config.toml
model = "image diffusion model"
dataset = "made-up ball-and-stick molecule models"
train_examples = 195000
image_size = 48
horizontal_flip = false
conditioning = "none"
arch = "unet"
objective = "epsilon"
cond_dim = 256
norm = "groupnorm"
hidden_act = "mish"
weight_standardization = false
pixel_unshuffle = 2
widths = [96, 192, 288]
blocks_per_level = 3
scale_shift_norm = true
attention = true
upsampling = "pixel_shuffle"
init = "orthogonal"
residual_init = "none"
optimizer = "soap"
beta2 = 0.99
learning_rate = 0.0014
beta1 = 0.95
shampoo_beta = 0.99
eps = 1e-08
precondition_frequency = 16
max_precond_dim = 512
merge_dims = true
one_sided = false
adamw_lr_other_params = 0.0017
max_steps = 8300
batch_size = 128
epochs = 5.4
lr_schedule = "linear"
final_lr_fraction = 0
warmup_steps = 410
weight_decay = 0.4
adamw_weight_decay_other_params = 0
Rows from block 6, named by matrix and row number. Rows with one number belong to one attention dimension. Each number is 500 + 40 x the weight over its row's rms, rounded and kept within 0 to 999. All counts start at 0. Numbers have three digits each. After the name is the row's rms in percent of the matrix's.
# q: attention query, key and value (stacked) (model.enc.1.3.attn.qkv.weight, 576x192, the q third), inputs 0-191
# k: attention query, key and value (stacked) (model.enc.1.3.attn.qkv.weight, 576x192, the k third), inputs 0-191
q.134 113:522467437473497495604510508496574555517523508517527523466484511460472497558532452537575596479443551564531508482521446517461434548441517491509513451487483440556554514548520514450459527483441458522499509445558474477458481528456519445488495465536473434537527519512492440554522473538455521484457502487478421548511460488583501461493529536478521552493450488529458508494542592451487493513465538437503541477508503511573437410531526438518527509433567519439482439469484476519490470540431500532514482502530491432474444509422468511575530511553485529532464479524557545427451511512568446532
k.134 113:489464508458507446430471437469587510556519481492472515526630511509550544503466429501540546483480478536499560530478529532518505454501551527469581462525537452501550457507495504581468508552491488477495546565533468509553524554591494429532482478502508480520505445451540456448509417505482491612471507506501519534505524469447524543455508488441534563506530490534503526525514417524574491543476506532493556463550517500529506500473470479487542533445556491460434497402543432501444508472532528567510474454451433444496445456455482432544501528502513461475508529543595509494541459495484477530
q.135 097:534493557546466419603490517540514529443492544508518563518477547446522574506516504489515479504448446460459504524480500488447451520477483514485514471468403443517521521485504496460461446440506480559573511476438492488576538526455461490441500502480476411488509527503610550478513481555441506521554469458536508476523508508503460473517448534464489524438431518503512492460479512476528513466489478510556488484522486515521456480479537576464469485569477444542518489577553484548575518550471598506520531520431549466489617469536523437569495575508429485571480545502519515452544519524551508515
k.135 103:506498514573437447564504503468510511403452465492496503513433448457508514478430601474504467465547508471451462507495496512523421441547506498451506443472467570393498507538501475452408473475488514535474507531499536453515573514482512488483489480517480437502532431586475567495534468516498576522478473463588501471453503505463487517517488542444516548465504504504453546447443458478494525513437470512465475532523547532445554444446616535471434409533486531504486483506515487493542554533491572544551486468463499515510552551451554517453452493508512526501499505456521518459516467569522454437
q.136 103:529510519477454500440501514494545554600492474456573520571505469468479526505540474534564509490459480523470492484499494509498536444509431516487486510503462538548554540517521488447520488491453446490432432476499492460486450509580506437430417419497441494568522521529407522570500483526483528429515442548553480454594587531548466473510477470494582419422511519554514558531502443511407470435450576496484514484511522484532474501526504477479471530514481485511404489492485562472424475482457494416502516482543480459467480478521488502507486511474526494546557450495516425442521471468510491524
k.136 115:467467563428445532376536568505512498513466530543529552501526471504498472526525499511555426579472481502477483516443464458506596496592519491528448522493583583485600486541468454466546530499485487524494447470537465489500565435555509552529449470454514450527474430448577471523541468469476486458481482518577495581501441478572477540471462526551505537463438523544499469498438477519477499419520508509524509493527520489549530533473524454525419520467517450472508552522581560501502511546557495448469516498469470531501512561453515498538489474548522499465546512505536513452497425478477523483
q.137 116:461494513488537512579508544511442516439467517574550494495499511498452565423486490506537522430440523479501478473462507505505565459582496451529558486506493583468489500510463458497505499505483516526515445476527528533523446463522473479441466489465428556438477453461409425468510508489500525446447486498494566534513467490596485498527441472496516551527474529547480512521537477566464511556488396509577550453528447523432439513433554537483489493489460483502549431463480449533496521484588478543512541517425594494472431475497535442485449495521525615519514485515485541484514545461493475466
k.137 129:597570526522543576535441538462504474502538482524568522488569554444520510497469543482517513420514506517477510560499488481502479510523540551470504435552516428488632523484523473469529503485494511556536525446529507495479609530498513463472498527496511520480439516592537511529507563502495510509508534461535499496502491509498512462480501525490497528546486526574479461522553517604548530504537549505555481557487441541543444543497438490489515489557567545496499448544524460498535537447572471577611467492525496564502413558455521490474511465544538514462509448536557503470452537479540571452
q.138 091:495514442448536463579570499508572518500530531448472487514512473416487507438492496425469562423484481506549553488519520505502455457449457515580505483507499522525467470522534526539492529562450564479495506496434551474417542472464460525496448538508474521574470525459473523570490537497515521522526584519476525423482520482478476453540513532512504536501414372561496491471523481550501501473489573498618564552551483452479499474482483480545497456482485495423493450424521507557499580540489467496468490454510520541515392518513515543461519458510485574507422520493498474473472534534472489484
k.138 107:568478465518512430507584471539558493529509533502508519483504485537552482487475523571545504464493429493482501502558542478500495490468409523588567465544509478573498535473497534486472510502518469469547534411522512471467499530436550516545430473561511555573450459552514519463492578531423506520509579516508493503535463495538503461417461471443535557525515465495542521511482582442513469549468542485469497537448422547534476543541474471515512462526529571547538504561557506531486523554475472519429565486477525533496494519605480467501517548423581489500460479469527502487508589501443458491
q.139 090:412501585444448523528488503475399536457486546554483552467543509502530553429505513521529479460498507479529493532519503508477461504498526439473483558423410561486432457471484420475488524510530553489482511551478493502515459481460552657458496447515488481525463516526526553500515501525431513525476554462469497504501538576546458452514458438440449484492498578503493531510488440550469512457519530540507543481513565477497454525557557540523435441498460508418475483478534456491511519539561451468528477467500531503571560578530470452524496490474462557497508466528562495455503474471437487549
k.139 096:503506443449458493496485561542564550439459474475489533525459447482488484503552443518493544509507573466447496495549454541541496439520487506556476470458465517483508549481604469528496469514518520408558426452455486528511503480507474520554538514453410578456471540557419543503492448527449465531449587506457479477565546490566531488482446475504514491470540494447523464450462558454471466458448465465508501533461445548492453504462497466497481560519563529497405451556476476453470497495563477494564437518563524531456540503411477496494528471571520499476497449486546530524487433473514452525
q.140 090:521508484540509480463442487439500528476579547460514494595550538531557514502475544527492505464469525481527487503460568521529519396419475530525540489554512451518438554474498444473420546497521443436556483481557478492506501462504549463476479510505564492568556501412548465482518485479545512577470495542455478437525489570529530498547471516514504503521481489522469465624496473548521511570494443528459492467544578498503495486556581497541611492514504548501509538483494461539522538500488446563496531532434521465518514499561490557493520542547537489500608545569510434512497474532472505499
k.140 112:452565422516456481526497422518517538530477491536501491532452491512531477486535524486461474554459506436528542538587548469488508522436477438534548547509504458528506549480534473499559507504430511519484434521450479508474574414468456444464490494481464480504479453449511544558536480507526538536534492501454487482534533488598513490559486493433515405522465538478435479555538536577437488506463574503524482531467520575478432493501515495502581531515521466458567545443500493519424585473445389537403523515505508470530480501589458510461507546482451511460509514493434457478483531503491497516
q.141 095:452493490445495471513510529505399554545478565455389450463523518447492469502553475461454488461493464546549499453506501564478486460454489493548496584462593449437473502495500474575407464471494384436446538501492464498500505497561444437433429526542601448452530490497563480593511502478469438515515476494525523519453469509521500526470477481508493610568491486500530511519532527499465519509514434430492503466442448477450537511502517527528531489460491462558500530452457554506554473475474428501550509493523510469495501506456486468510509497549504507448555490529464576536456508509507506504
k.141 109:515466455510511473520498443514513477555505448420467542544510541500494468492483551531454576445517588481507509492496543528527479459494407573498467461474514525492509466528478527539530555500546512508452508489495432477413535514524503398494443502529450449468506509508563500487515503575501467539464535540494495503499508570414497513467539463479456446540566503530527489502513499519516549503500491468530497496510494502422545501418416391468509500454539562483484467453469444492564498431515481471517443576506504547489493481548576499469499553557442461516466434489489384545544575565555509540
q.142 094:448483541430500573614515480555467488443497516497451540483516512530486545472452508514539470481516543549519560506425502534560442469501508431494489556453541482469494473537508540604542527526433559470475488495472494520558456478561522477458460418501443538518465487492490503527487522482454532593401552512471507522533545534550454456495441505547524485573491501508516433496570578537526497555483537484528506516494502546526526484484473465516528511534484503428558535470396488538518576479522473611481474528477500497446515552531475483479534451579468488437532493505541486449483484417507496517
k.142 100:487558575529520545477438457504535489565527568462484464467548533460523579538465471474534513491468543583493505559477455533479464450499473368533522456463445486424515530490523495521527569592508479472502548490462484541535525477534546544504542507486435539411476554530458394506453548467451459536460553547514484516531497526527496494470440473522524489570541461433486462477592508522523438493522576521501471500581471518496435555554485468468522495508485488487536510566501537500503508433464472495489495532479459585483459453467435504533476494530443481522503479588527516482534515486448479505
q.143 108:500502558593434492555508431514530527502533494491468511477547510462548496483494485475509488508433540552486485560521560462492450474514489517471571568511543539462518488528456515579455513499529478499524565529562506471615501477554450493510515486467548511389570478499536499454497456550486448500451507512590554569523533483511532526510466454488536599559542517569511466489517430495478543560481494500496490437493545578494497504451622437492513457545488483521472514530448566541466552486485554528481515512489452511574513563554518508510489449460503437454429460527536509464497530488498551495
k.143 115:445441598513476495506498433451541468445485459539494474478404492473451458468466582493528469470455535506478497450414541504533353458495478466500491495462462471535491515535419476523538534528486469534488458510491527444510495470536496469494550489544565539452483574546420488500490543512533401561488416517577450555513495450502513482488489486521533480590485529525481502448523549503439517466513475534502439478469530459500525463469472472475501517543515477509570547528491532504451533473465457543546466452506468481537488509528518488473524486521457443508464470505437491487536549445644481520
q.144 095:515485459434530420483529526492474520534536510471568480551460531525440550515494474532429490414475512561471528548519503536542489533510470472479564445485461589524471530444538491458483491490482466487464548424489390507423550439545481566533494447484445492602502499435459518545426525492454555541476524456482429479520545452476482533508546476458564564435484521503476510565523470506480460543477478526480497480514527503512448495535546539524516481490516491480532486508465506474464562512536488557429603434540502529418486490487472583503480497471500488504585547515558495507559484518460575497
k.144 108:521453510452492581526470493485552466469494505518500516520395476504510492532512518524569474531480511545474491560522568559517528463496524531546533485513468579483541490506470558496524595528444427494454497442490484463436518472433511457493434465450453440567500447508465501486560481548505584483539488447511524459526555468555531485545459447519542480479491491466480469516585504498493521463507480502525517493527505584552466485487471500503504475524446487527498567450518499497408520579443518457390528447572585410482416513538487540493473497465491526446479543498494438569542568471526472508
q.145 094:479518436494508460502494502481482434375504442528524493476476466531546543481521561452458510412455512423445537594434444443523532529518462464569477507502483504469426469509502543499474442496509449485482467496521479480529500466462591500536457544483538541472464436480471528496442524445507565442480487510400524442497556583416499539499472533520479509514522467545495546454480545521520472538533546569458475502601504498466501536564503565553466447460525504496559542504437451461524478482480494498499534494495591523466507555533499496427499453521502546520472560488498526444500503513445569494
k.145 102:534591450469520470544513585497513540388449529572503487471476532529530597487517460489485529522498530434461479582461505486489539503553483432576543504509505478527512515472490510442514524490460411464517532531407576439504494520469489550516476478508504595513534552462545486484561521585505524449529522474458515522467433588522511453575497561512452452455521443532486466437495505545533511484486557514601456490580481500540471539498472567532517487462562516497515464537497469500500538496556493546466545539556566529463544503499489534541492502492547509550492549531503519563504504498490498441
q.146 105:555499501502525524569516507523477473435457565505552512537475511480531501499509534486562485511392449427476476524566504427459530502480458529437557425537492527487450508500548518531510539579420492468503529460496536430453480516473477569446465514481481586616433448487480449481487506462439494526467524513564498482450568503516435560561504526520524487501500473529451485508494516493464518528539518616519443444507572528516551532531572509537516469536518499514494489499542507520469459549507506423501525468483395473487480504530475531524507510459547467555533497490541488468565440592465500559
k.146 121:462461528501450508590508524481497521402495490512510500488520458462494524487489466492539409497367433471535424478476500535448461498528497480466494478491484501456484498465546493573534484512435508490551480489480569516526544500529519466468483460451535496508505530527452458481477514482457480494527511579552535482484524462528421540592522576553564468491470468495523564547530445506458471446463582548517475453447534556544444576468546542470537468481512521487530553522482551513387493540536491459466494438474491474480448542537446522452484539518498478475512514473488439429486573579457485575
q.147 111:505451485472568461544532525579496534587515485489466521522481483551519532550494483523532543498466506526427535553577421555504536588558499549503543540539477525545475462468560516520462496495503481465499598513558482500469479538522505493496483484500505466449526469425528528469449527527521498444514557553501457544549484551473474446534539560470570514445472476602564499490564483432517520436512472501452586545539467506506496442535517585489408446447434506489508539474524518439539499516503531425425545483512454455516503556498583492519486468494462515554451493462487473487503514525471440538
k.147 115:541479497554459451494537502461469464492392569533510529493485518472556519470598520489427513510504486482494517537492479460433546516522547568480532505510515426508583450521535505481523493513499435516461372489430496514433599523509588482499435470529440541571494518466492516489518470574534480506583542505505532479462487550552593576509508527494504560471495545512484496493496535442513480486466472519526499517521446514529449561438495454483474626515499472492521445520532517529506508511441517490525499454510579484552488442515501457478471505488505506473496568513459463583545515566523449511
q.148 080:482516561578497530451524490534572465492509534527490538498533474488573538506440461561528454465582575545464485558510506415461589551490559480524458543487452533516492538531470490474564519527468509523485529497464586490561458585432524509584504607522497490484445495495454473468474474471465500553480520451471443514543449493439561509474541503463539505529452457451500487403508509467549483472524523529502516515428520532475487501538431543443515461543493551480513466482567460530530483495518602498488401515476537478506478504413474446511549489468538498539514469503536462569469538482517502469
k.148 090:485474557435472515505509422521477461490482501443525506422468526456477459483484479461454572562445505477478472439507545488472475543494506420501506566544488446558438548560532451470497423528554536541480453472487505546498442524478482491519566489495517498472541531459554484487383533433522511502471533478519491482410495410538466493505491437477489491493491536536572468452566522517470488617539497412526512442461478509540476525563549498499435552565512488494484502492509554513492546501517535574564488487501443505431528438461443535522499488437539498474555474470524557550467512556484549523
q.149 104:476517570513407534466541483483539479501479485492481534541514511515503497499462499521524461569547549475522488555493498533408512513417441472538440445468459451497442484491453462509482459516400414500502501548464514489396515497488478602464500583446543533551445410538584541462530570531583509574539482516560483511542430525545523512491472533524517492504557470483536489495444528462482491489539575498510490563524509460506461465562472506544545587472541505528482516549491500490473513501518484455428543505493571480478476544515481486448503490521547478507451502561414470530477446523540534476
k.149 112:487514437544504553497561497485470433428467467469423434428413477520442469511517571484466475527473499458511562412501434503468575518530466477552521468539555517532429477566469499506473491506524576474482487554515512478450445443562528516499505499504509507465441439418478504490486485464512488490481501494522470493513552501512593512489474469547579442486436589459466531461460454507506511475489422483515511438536487435446461491557523514493439497437477464490516506515527544524494510478470517487483525580492508564478479501482515515493496440498439481403537468461551572481496406515517532406